config = dict(
    train_examples=195000,
    arch='mlp_mixer',
    shared_expert=False,
    orthogonalizer='newton_schulz_5',
    weight_decay=0.02,
)
Rows from block 5 of a small self-supervised image encoder, named by matrix and row number. Rows with one number within an expert belong to one neuron, the router's apart. Each number is 500 + 25 x the weight over its row's rms, rounded and kept within 0 to 999. All counts start at 0. Numbers have three digits each. After the name is the row's rms in percent of the matrix's.
After each expert's rows are labels from the 100 images, of 14848, where the router gives the expert most weight on average: "strongest on" is what is common among them. Only what is clearly more common there than usual is listed. The data: scattered letters and digits in many colours.
# router: router (model.blocks.5.mlp.router.weight, 8x192, trained with AdamW), inputs 0-191
# up: expert up (model.blocks.5.mlp.up, 8x192x192), inputs 0-191
# down: expert down (model.blocks.5.mlp.down, 8x192x192, transposed), outputs 0-191

# expert 0
router.0 094:507493493501480551514486484488519460510466514479461435500488509531508526487496499497497506523509540494494463543518503520499494497512453474510506526519460483538531535527485515492504533518470499541533494502484546522547508497510484509522538476472521520482496490520454503467514503474511479499477502513495533490477516431511503471517507463456449474488505482507521517515514468535462544478551528530474486507531504506517472466520480489503495495496509504494471519518530461516449504477545505536519548470540536464525471516480508514557505512480491529486474484484472486512438511483504522530
up.3 089:516495462515537490517507480501500500536480479504487487483540485521529522434470500510496507475507500488504511501505524469523490485532482548534515507495523474505444491504510524509494483483486530439511447518486505475512505519516453508512569492538478498509477537490505487517489495460507486502544529480526537489461440508513518508519489501538470508521515501431523541557516511484457519543434528511511492495478466499524495498495507490527502451490456521499456489475524534527527478452481517482483543488507501477503490479488502500539516526491464488529494524521514517490514514457496481475
down.3 093:495454522484605501485494501480497511456499487505493475478520490477515455513471497497517512502499530515493521485495551501529505518514526489518515509439516502506486488483491501495496482507496513528515555479478496541486506482484462491466483492492465459450505537486526508484492520460489527518489497495481473498541471512509518478499539510529494512497531483474506501493529539524481528475504486474521439507513524511491496507554500459515524528533443496554530481478531538472568502426470471502488521478546493497523461476481501496530485490505489490495523506463495475532507489520509496525
up.4 096:504462555485505471536480513493478536547530503487480503481482513492495482493517506507536490524531500467499500522464543466489500504526595501490494510476468496495456477493505486521490494505504504479503497494484491486550504510480540489495483528507452488482502517487519479540496515479495467507512478505499469518480507567499655484560538494519519518458496500474544545493452487513515480499480457460496528499489503493488499477481483485495476510486515521504468500514472486487500475514466508511522488516500524512491480514493480501492465473512473499508504514503517518506514510475510494508
down.4 103:481497521523486477527530488490514503495520523516500491482462509494528479501484488475523486475469524490458459495494553484499458488542565524494509504513519501528466510489493508502507508510489524486507466487502485486472495522508537523455448527532500526470501449503468525529512483492524525505527481499527520472525489503504636488514561514523488501507525489491502539513488498485520479463499500473528498464503488535470525501498477510480464487495540456464529498521496461467512491513483499475490529514549515469489507490496458490491479497539484485488503508496473552480503510466468491541
up.5 107:488472496480520508500516464580503508467492476494456504562469489515519446505538474511505497462501524512536498525485475495505554485513514486529555458477490514516504489503495502473536510506501502517496480510484519542554526495478468453502503500516527534468464488509452514500491466501513488490496480508465496510478465502485531528505471460492515510502535500534532521527547462524490487504512518492501540520498481494492486509526468486511494514461547518474483507548421501458489506521514468493491524499518517482513486504474442492500504491472546507482513500533501480537468549486465490468
down.5 108:500487467493558502421489444498469513483484517482523498527507543482561511494489522510516515507510484465520520522542500472516508487535510484475560505488515478468464498473533475482518513504505518496483477501472556504463497477453503515507516515533478529484530493487555505496492491477493494492521510513477496528517509527489522477484499468508506485478499518526491469467493470484517469502500526506534480519526473515581491513539481520464469506471507516495459488511416497500505517485509473519519547455510509492501502498515497425497461503489535502512513510469503476541521542486509502488
strongest on: orange

# expert 4
router.4 106:461507544518492498510490523532440481513506541515486522504493518483479509468509534493553498505463500529490511511486515475504562513460493509507457480498493462531543480480530545508496453511534511496502495478495520478494484493525505495533495482522510506503501531551508493533491519507492469516506456455519512541514484538500459501512478509493501498513505514495460478511458500491490509532497494474481481507472518427490490531471548532542545502488514452545509537515489511491516521483482476455507468495459471504455508504492496514505500475545486469472489411493500504496489488550503480473
up.3 096:485501552515517459559540548523495484499560452505501485426460486549481523489509519501489483531530495512484509507523528472508500517505469490520472533525487510498502538509487497492491445531467470488473507454520496507548498524478519498503530499457482544475496528532499502498511489520483529504508468509449502473508512461540510483535515487480524503493498508496441516539562447485500465527511498511470525498491520499477500507513475492481483482560504482482492469496486521547474493490463477516498505509487503505511477528525480493478493501493533425492494487496542496507486495486491538476
down.3 093:507537514509478517503500515516459505474546511503528464512510514509511494529501491465499459492539464520480487482470519556504509505516514565532516489526504539538516473498505525520468487491516455500491477501503519525509500464532493464512497528487467489522460516483533517476535532455485470496492511466466471525568490481488509469512482520482477485524478491508488471514444498498552486455551504522529504462511515505514526498516454459522456488471484508513476455481582532492502517533510505488503463493517474483489525481489507487479526520491459531497530509477488499503502551465513476500
up.4 102:505481509438518529505523554485446517489526507495488490487525466458565499496515516453479558445531511537503486490534504484490464521477468468521490525480485498520535480494513496546530490476516526479488497475513516484490467532477524534522475513480533545494520556473509508523474476506506530527533500555487515535461538551515507499469500501463507449496477479517515509510495516500455496483493530478475499499489512498474497483504508478474500471474514520512508458515523490426517476483488475492494514470501508481485497463500515527512520491500495495478512445508524460513514476534509531529
down.4 097:509500472531499495495476494480526493487513525511505476484509526537460466504505492519529454537425446511464479513495515475506527476522509476517459521502525500508480530534515525469476510494486569504509487545524513474475485506463493510512468510524479497506491467486557502517489521435494455510519528470486483556473496497494494515485500486430502465520496537472532507494521490482487496471444457479538518505516535498469517522511508523479463520522483505525497511524524530566468480513535474490483511514525464541470500528536498498517492525493463495524520506495473486479510495524476521497
up.5 105:518522542486487477514506507498535484550500467495444460495496500492497510516484470489518511525515480398471485479489516480480513488513529521550513476462486485558524507503534501530520499527515508497485480478560507463481484502489530494409488565499522452497519476496504499503508500515499501485525512502486499488547510501491513567536452535468454518539470495481536516484498463508521544500516481467493488478489513502493490543514506517495494477467501487504440487508480522518480471516502530524496533482507495484520540520486509497481537477485496512523515511500500500521479465502484475503
down.5 107:477478518493471471516525449472516507532504500523498530497478505499524463477520533477479499506505515544569500474469526506444516520482490498510517482542506486472498527493499473487495502494417516472477468510503492528489495498580540487491499508558477544500518517497495477522524500491500490509483509499483481495503501517486464556481525511459547505541522509469490491491510503496502485475492521539541502495479513526482503502483469520502454502488472509497480516543473493503508480474462480504581518509512518502493452476533487451511501547516458542516449521517479499504503478496477464509
strongest on: black

# expert 3
router.3 108:535448499472489481494498472502524484487488505530520551474470475481482493550526517524520509528530473524515506555514495500477487490491510509529479504500484508496519498520504461477505525499508525493511485484496523464495558468516517492480526528480517489509505562521464503511496491478480509490500514541479476487543530485408461508477490440514481557483507526507489546469461505486508505509480470475519560494486489546522517477490504481507486543482477516526549491487481452507516486533516501499492512485501533465488538438487497472534455485525458510525506523493503507472540507509494490490
up.3 100:498503494490519494518471434537496505505528529497500508468521487503498511504465429527453471504487542505507537493497476499468518561509525525492495479495509501470475517479520495480494480475479491471499482488529498515506525527528492554512473540492532510520470536523476477489503502533498500513478498496514546460479476482496518493465522504454513488461560493518502521466460467509452515459538511508516483519517524449516475559487498493482511525531510512498516483497555470463446511508490525489523513509487461511506478504490465493531532484494470522530504517509439520513498525464507525553
down.3 101:513559488480471494516503541491509566490529488488509501494452491515476516480500536510498526486460470531500411510459495512546479485489480533498529516490495451510489565477499543510437462523514477475500491519473506504509474491451509437493471475482497485503574487467443538500483512460481508502507492487517481492527502504527529512494538481486493524511498543485523507464509533524528492497483486495504500493518486528469488479518514521506501518458514507500521516525532521496509507507466506461447480484496462502496524487517513517499531560529508502506523498487499500463526474510499503487
up.4 108:520523497495513475527478523527470499493532511519498492525493511485472512482522508499530477542510501535479493455451529508523526511482498496542442530495526510538477490477512504494494448510467478493542466478517518502489542457499492471498493482513516538484444494514487490510497461515443517501491510458504476508509480495509471522495489508488503510438524520511487480555451518528513520492511487539459525516458518472553547496492476451495509490533505501485511522509504486507449511472559516523506551475523483490497516535515500477464512480475490472473506541546476544487532494466478489530
down.4 095:543503491482444515471528448472548501499518493536469460512501485492496496486480467506470491500504489471486464540493508483492522494495455516459518508529516492487494528513499498496508536494499502470487518501484501522504574530484504522518510496496526545492489499499498486494495508427534503480518520469502500491524517495452525525458539514488465514516519501466476499516479481488486558490507522491518476500535482523431504481538482504491505526463494493500488471554495526515535472494505473493530484533515509504486458506512521477533473504552450478550482534543463526469477507554513537478
up.5 102:492509527476497503477455509471471530550537526505459522503508506484539496547466545485467505544516506528528510485495519538483502483489523484483498489520497493477498480504509519493486487508548501514527504502440519490474490474531516513453531477527527455470488543488466474446523491517499460511489536477507504507474472476453523475505524483485473504506491521525484571508495512514518557457514507463497523500492488465493487474531517533496449499514509524513502484528542503472515496496446468520484492497501528566560487491503468460493504475497481542472503481530497491464496535506505486512
down.5 098:505484472511499471561502555545517465504483473518482495473527538494462499485512513507486521505455508433467502515511521473520495478512474528500452540489488516504462509516500472481520458517483516507485506501524464476492508518554530510509491495490494532531545505493466527482520518468492532468514481542482513492511485518545552502495508496536501535507433508493473509504485516514493499499489521475460487519486540506478507493455522524479507543464534471481541506495511514518461489505502495481508476499493520485569496501518541482504477486537499444487467511502494532502443515513509466440
strongest on: teal; orange; count: six

# expert 5
router.5 103:487529478495525488534497536469498493502514505496497510471520510506478491485463489448513502518466506471468476541510510463486486522503488529482500511556517501444461469470536523488520514560496526511537484483511512479472494515490498471485470522501510500467493492528532521475450463509495479463457455486486532483526501478528475483467473528483518470539480511484539493516467508564489485525458451486547536471504520587478523517489519491486513500464516482481484502507520519475512518490532503514455538487484503540515521513528490487487527477525512530483483535508491499505552532506477505483
up.3 102:449533502474513492500519506495500531513482470444522523527502483548482543513486508458455524458537488505523478485496481479497515508472514501460460501511538501487511476517486484457490464487498502520484521467480519478510526511511499534505525473491512447496530520493503573514461506495523480522482480506532597518468530500519447515516512485490487460533497499534454491505455461532528485564494483489488490493505505462493491460508501523436546514494537496496517500502499496502512472510512500510455520507510474512532530487527535529517491502447513485494479520512510524483510488489495504485
down.3 100:539484466515510503499469478511514500483498467505486517491476518471521484453522487533508496522505492508503502475494523520531490517523501489500501443563486530503488524469510519475511541525500495481551503481527512486477509492506536416491514494516534550488509517556471548512522487503493482499486510453495524500499499508507493498496502522483496569483495508524502486514514505573520486517500472472490485464470484534500469521492482508546505448487522486492504508497515513458479490518495480505479485456503467566460517490472437491466461501477480499488503573511479566483480504504495495512
up.4 094:449524495455489516500514516502502532505506521480509492446532490448502478467493506517549528505506499533533482545500485512517493504553503538500437495503480534479494517530481469512494493468516507483539502497500513500542522500475509507464484534495491487494491461469506523542494504535533520539490503509469496507489496509515514489445482514499455472461482516525507552492479527539447505556508494462466500520499505503477497479535500458517487500462439514488497504485481500464533531473543476544545474488552481510474499458506486521496485521497491477494504497477532485494462497472557507528
down.4 095:553518522542484513503444488496502507516501479459500500510480493528520483545516511458467495497466447515487490520493512539483509539469489511507515547544502489492526446464502494498511489504501514536469466510479507543499519502524511553497487475491483539493476497506531504492443520434498502490496494517536472432469462508522506506526493491493524522510517502512459528486512509492528528503525505550480501461529498450527526509467505477531469479532525489489488477518491453519466503486528482512487533498493490438502517503551543480556498490522506483490516467495533477502505470480464507513
up.5 094:472503540508499513521458456524476508515487493476479491528546510462490568471499478521468517521547515483515488517490509483465511496456507533457493517514510481482504484500499498494521485521527490520482542520497503492495501528508448495489480457478507459483499512444493508515515469520509511529491534524483474454512525504505454512500480511533526480531478478501521496472512465475459480548490530479529509486480476495495515527529521529552514519480560482503481510514494511459517487513481496534494493520471541505432525499436509503501469487502482532530506548491553448499542519501467522494
down.5 107:511510494429509472510516527500521482496464513517488470463536487471498485500520513502504443556482548538475513551494482484508502483528497497523511498478465471538504492476504480566446528529477500504470502482513476516510471506525514477521524538499516508491514514546508488482476533509516468488505485500523552542485492522495510493467520485499498486471535504505522479536471500464463497463481506476505513515529524553493479510515506481408499488493496506499489511462465509513491485509428490504493498471546557569486499485497514502546501498504503486492513469504479494483545515489480494499
strongest on: blue; teal

# expert 6
router.6 094:496521538503543510536511498533515489467481527469507429494518463549521484494497501472470506486501462540508498487489511485513472481509539525466518487473503459462451489532515513484524486476501455498469496481495530489527435520499502509503525533476494504459525459511574478458504473528506493486531462530518474519516474470534488525551464547460513470503524500486537498525472474462526492496520526517501463471497478494544494509493472508502495522499510484462509513517544514491516471531512481501487534525498497463488487477470497462496493518483495514488471463531503536536482490489476522532
up.3 096:487512454518481534481527534495494513506476539509452501468517524534480480470486480464506505527489516502509501511486529493528469465479509473484520529517439483516511519467496461509493471555488498494504513446458520495502499478487466507500538496499474451516551496493501566496487464491484519479500471507488485497519481489524491511482538497538477506487509490505491474506483502509457497473543482530447534538525444436538504493514498501476519518552545502495499518521496490492498509483463482514523553534521497522506521523529442513542501475502515469465469499512514503519533512541530507461
down.3 092:486493517503519479501501499524519507508485509486501559516466477507487523480477531495521538454487523496499457477564503510470491522489518561530485495516512503505518454482482487478500512535511550484467513501511488522453502503475494495517511473506517537538467500521520512485521518531503502512491507512451504461459496490513508472497503484511447544518509490502525497463520542484528505473511520482445503497484533564495499531462536524519486517474468521515506470488458512495458477543556463480523450490543452504510533500485473497529479519506484490465494451458501486483528535465488474503
up.4 109:537478502536498528516513526495487522504472501475534520518475503554507515485478516521542476494543522505510444526558501473576499473481497486530472496522495502477475471576485497486512481529508528508485510488486472513474451510480525558487531514493468492462497496488515513482481500499512450470478475509473503455462496520520509534537487497547503480543474509476502490449502492494482479452476524481539484480491510454496527495490527503512518505487559487523515500484471504508483527508518429525494502507494516487506510529535497481535503487520486482499538477480510455508509502478474461473
down.4 103:483511521491501468516453493482494480493511510546494506518518517521514472560498518495511407455527489521465567492464510538479505523479474522499496498516507493494525502475498483500504546505536495471486548509518517489476534497536505514507582467475499524498474491504485478540485494471504500487495522463498470509492511495509494510518503482478466517497467514514455520520486514513517556471486515537481542506478514494492504501515462511502493488454495502475513501501473477484497517490546611474505530519511507500481498490495505493457496520502483511499519496467427523498493499446492512494
up.5 091:500537502538492567521513496510474467481524500496479510507526480518519503562482471511477542520504529517513529498485488518520479471533477460457493505529491515511514466470475518525547473487499496527510486527489490482492439506476468515482516483463544464510539492532534485538467525478510466484482510537473475489457485549493469480489456516514494522475511500501534486487512533490467487476505520478508526541478451522526505494500541524493473507487505493480422484530495494511518530488480477497450494519492486542461467502511511520513463507577487511498500519527477506508468484504507526511
down.5 095:515504521525471516479534520505526532481489494496483497463494475570517504522510509482476591512479492485487486488480485451524487501490489505522513480508520476478481472513515489492511469531470550523495529485486511504488489514514506457475485487498500494489484491549489486491459525532536511490435524522519524511502503487478518518510470493546507546499511502527504560508514479484479506505521499481480496499509516482468508478534533497531485490506496508426533497483531417542485501450451519435514522498498502501518486509516522463534523483487504509526471479505490509494504496546499443460
strongest on: count: two; count: one

# expert 2
router.2 097:492515470533516472506463512480468494514567413511499528517513506518499503482529533536495491486509533521482514519494457504547533518495493534515545476492500464493513480525539471499522544471495497507518478479499448491519505506508489492514522519491500480518545522528476514514556478530509509484473489474501542482511493478495526536531501467481476490481471507517500494506544515478495520501526481549515495500530481497478508528464504521474482516491491541471525510497450481548491484495534498519489474492539451503531522561549507480530499531506556470494462469490490524499489501473506484445
up.3 110:518481554535513511467510503512517501499535534492537517502516486505510507475515457442492512524467500495496524502479502536484523505487487531507507502492498528504502522516520522505494468500527512483509510508539496489507520505502491510526535501483472526505531508526501488478425466513511497534538503498489510503521507499524491495505481495521493476485488517498497520343531490481465484494484541506489498485545523511538517479475477502495461489477504476512484521491506488509494494473503465494486404482500486515523482530497495491493500554500457532507472460501536487543483482496457476515
down.3 106:485524515468512508559496479476495482487524552492509485487490519468566484479499506517461483477522491513499533524508515501481501431494529489521508527516505541490490522506527466480471508490492440523514515480507554513525536489523486479517510491473504494504511498466491509520560484519495505515517498495466520514517490484513483493508487541527490495507506472490497483404511543490483488491491471494467520464492491497511504531429489499500503489543518504502538506512534493510526523554464474550518416487514468529488508507486488493507513446494462517492513528452471521508498494463515488513
up.4 101:490523558445506459488515515535508542463500515558488494509486505522474531448464507472530507560497442513526516509504500484498492507512500515481517497477546465508500506508502499489486510500552487505488551489471483469514467526553488514508472516517538501540469499517493490489473450465498506471520513550495467518466464496489438506519517453501489496481483517481527505513533476490545519507496517509464519538494503465478487445491534492520484485504494479536543525520519498517503475502505445513491538518515501461527469507473493469516488498529457525466501532483489466504502503529484505503
down.4 105:479529446493520482503463529520557520510488489485548519506494490540525464558513505513475472480496447498463483531511492502520467520508532545470505481503489533490550509503525472476492529504539520499478481452508511473505503539535475459494487447508458510500510538494479488504509482444500474509490519582526486454488521475512517490552453488542538499512456493507490542536501504500508489497515487494518511486478512480524492457469500484482560528472508495487468501498494513512513452483496517476490490509506509480534509536472523514474480463482495479492541530484511499487507528490510507480
up.5 096:485483488537508482475520524505510470488518506476485533474508518484490522523480510509460470496517454524540488527484506489511529504504558509494519508516481522555479450531509483511459477521506488466541513458461486519530517501498523522495527499509496493504485507501470537521494522507540523522490478507481473523519494471555469475511464489486494422479480490491488505535497502496514480494536463540507495462494511501476487463504468534491505493533480555520486492480524496505528481464560482471505531521500497468488510491511483461519519524444520477517502498465503487471578450502459534543
down.5 095:496486489506519533494506491446506501445506473495520458537486502475511493522501509507491529502471531495510524520521526476460529520482485503540481511493486490460519494478530519508512518513504507499521501470489450534458495499478489492525436496507459495497510514486542522479525505495502512530499546505496506517522471502538473509495483481541528505512467524515495472457491507526474531451507542431515532454481464555447512538544475526537458509487515487475496504466458543467467496496502516526504492478505532481467481491493515527484501467475517479507540514478563516466507528538515497516
strongest on: yellow

# expert 1
router.1 098:481550511501534537488520496508522504525479476488487498505528492486499479477501468470498517526466470510483516487534537484492472475497510494512489512477494506452441507467472540517499481488508534462478512568461527541437521486474533528530492507469469513472526470452489487499471549516474484512460496497495478504487505526528557470457507528513509476507535480490556483489516473459462500510452491546483530545468500515477523521537451473539505505506518487486514518496477488528493470470539509503505496487482495497488518503470505522476516474509530520487520504496463552530470513499501473512
up.3 100:545502492541551515538486504502535538480500469528494477493487514539521490468483503434567514489504496484479515478480496499493421485490446529526527479512478494463520505508518508538498469468504485524474518468456480496513475514465527496490468516495453494505479478510472510483508492512525500539507505552475460517496513502494500533519486501506479503528520499534502513539511472482460494535491484504542503498530507469524508492477535468474507492539497518488501517496520521494532510490487549473491443508449477504493512502479479504529552488462535479466509534482447470542504516501504503540
down.3 095:455490510438488498446516509493477486500485520497486550519526525503455537492517515539497516490477520489506506512509512471517572518505501527516469522472511494497455491544511514459492494502529488524490516444467489453524519522465514483524535489491506484542505483515474503509519484467502524472519495457494522509576484520514516477505507485545512524524457537523482500529464469530498511505491477497481494475471482507502522512528475508540503509463524548471491470495522486499491487496468456516512516496499516456511505489529524556488510470552483481504467425498451525485501512498511485493
up.4 109:506483547449477563487519493485482497528520475441523501536510512522481481510470522491524524474451440479521540468501466521478484495553471474486488514513548469482480441505502513492499505518501514527501529568472529465538467492487524516477498497496545490522527497478525495500477497530504530474510488481519480493491470491495468516520541520497485499496503484497500552533491512454520463519478493460525528496496500445500484514511527487505514490487521499532519505499505510518469496488466520496448502502485487471488529514494551503506464477536484530565532497478536507463530479503472492483
down.4 107:479497481559479515499492497479504505496527496527477485507477495500487482477530518517466522555480527487504495481480477483476494497462505520493499446486502535476489481487466498540516474527500504532470499594500489519500468499503498461469510518481519508463496487488498486476502553531510453498478474493536454514454483503479580486459547463486499484513496527499510501501491464509500489507526471507496509522446503538512498490500502484485509532524512474495491492514481487613475505492488520523515505508561500489471481501498513518462514530469509539492489515510514506495490523544548497501
up.5 106:510495511473512462464464549552491505512471502523484538478516521462466503477534464527536507512502453495541499512472563524532455476481515529481490480533501509460505487478528505503522511514507539454488506490520482494447515538502481508514494504515515533567506503474545490492502492503503514503477509549488497496550514487502492509506475492507520489477522506507467524515478463460490512505500453466477521492482476482541498479483520511498528476479520486496494498486468513572538509547477525472489506519485477502484513536484504488500531494468514543484481504457424552484475475484503499488
down.5 091:496517484549491504521492465482547525517527522520488521506518479525514516523483519478497491530523510503476462507476434506490496544494481495518498474503526515518472486486496482475506497496491494530522496460521512506491480518412507483507502473501496530431539507508613530475508544472493503506527457461526489519511517483530523486532502497506476496489467484512511489478539464496496496505535503517497483515527500495478478505510523504487484511473505512527545464464529486485505460482510525473505500506504499460479520447482515483485487515548516462504506473545440481541488524531490469486
strongest on: green

# expert 7
router.7 099:453533464475505502527536504515527540502471514503520515528545510475507503518494472512492447443468472504518497463488533468465505494540494513504521466475514549510500486491511504522482516448500488532511488455511490534463491524504491486512492498493461502477436520508517505540508460561475496503498509511532452491486514541544450513481469490521498514532491471484481469484496497470483507513513477509486451528505458471504495504526514502528469486486451487488508464517528492481507507514450491513489501479476511497480446443511488541482525515482496539472539527479498478519534507451516513518
up.3 094:505500524518482473513512454499501512515493523513499465494475499489499499518514537550484509530478486531500509388506496480518524499469504508518527533500501524516524519491499520519491498512500476490502442529520472488516515490514494551492495549482484518528522531519533479450533514482517551482510485512508509473568509472466506501486490461498483524495509475493452460483563517481564541504507509457461500539510500540498517518530467514495489484504535509529498482508529481478500485527484463462453469479517464514493492510504458477509481482492480509463507506488462543486468503513507477478
down.3 095:455474521522513502490474557509496516478491522473506544482505544534496500516521465487502518475505502500500424526516528496488487497435516474461490505490504522527475472501504478517535504487511542519522491477490506516493491507448496510488508445494440500494516468503510516523526527505473518492535507478534533455528486480491528492514515559472498497479485492513541515504462501500524482466567488484514503471530523447508511494517493506426470523478503446517508493480540490488534525515494462493512479510495500511515514472489449504552488526510502555503553523494514515485480507477488491472
up.4 094:482491491502449531467517519534498502491552473531506515492502524469474517482506496474505495526481508465457479534521485484496526568477525504483515520512476477478463501464488496499525539553444514506514507475505492505528493465471529543508481505473502506469516486507525475571519457511492523493533527485509514514501581480512480524499509496461489470491499475518502495521513498457565489499530525500481547505458558530493477438454516488477483499479471508506509530510492516498479534511492471495491530496469500490488489484501497496495483508481551508434496479490505509497465511536502488531
down.4 092:517462471464527486550502500504505500499519497531481467463505516507499527464511510492512492494499484471519509469500505537488446450530464514516486487514517513526498504496468503539506490511519476500473479508500497484497480507518449504516542515517541534499507504480479475476523456448505516569568524468472490494467510491495519482450494483558489527520507507489530514502509525504453521503520529507419518521526540497513530500524513510533510475555466510468493457459503500493524497510502465515506477512474485506507477452501518515552518527493463475476524531511454487491477486507478529531
up.5 102:467515501476480470503471480481533441489493507503536557503478507463485467473460538464481484463496518533477519538479534527541495488464497469518476520474473497493546490519483483509506520479521552490521517503484525468529499550559480540465465460487477522521475532544422505503528483527511530482496480493530503462533498529513516511513438494492494506499485535473465481533496498532502466490502551514503491482512496517498472486489474518527464532495489489496522470535551494500513542518494501512492493475510525506542527511508488484523513519515520456506471495493479496503484490494481528480
down.5 099:493516510492475512506444437521474510482503471503490541467481483523503538520464489514469512507488530498509479504481497510529474542527553507504464447449473481486458495533483473501473516461492527503511520518482509488508485523497486479456573503519506486504516482469517518489503505494487474447499525517511494524483526459486494500481533463480544493511523525485537518492495485476492514528495460480492513512530511493498500495518524527489518500487489511510469516530517541514466511487544499520530518540533475503513502508452503475479427485539537505439510532536480531499540541510529450488
strongest on: purple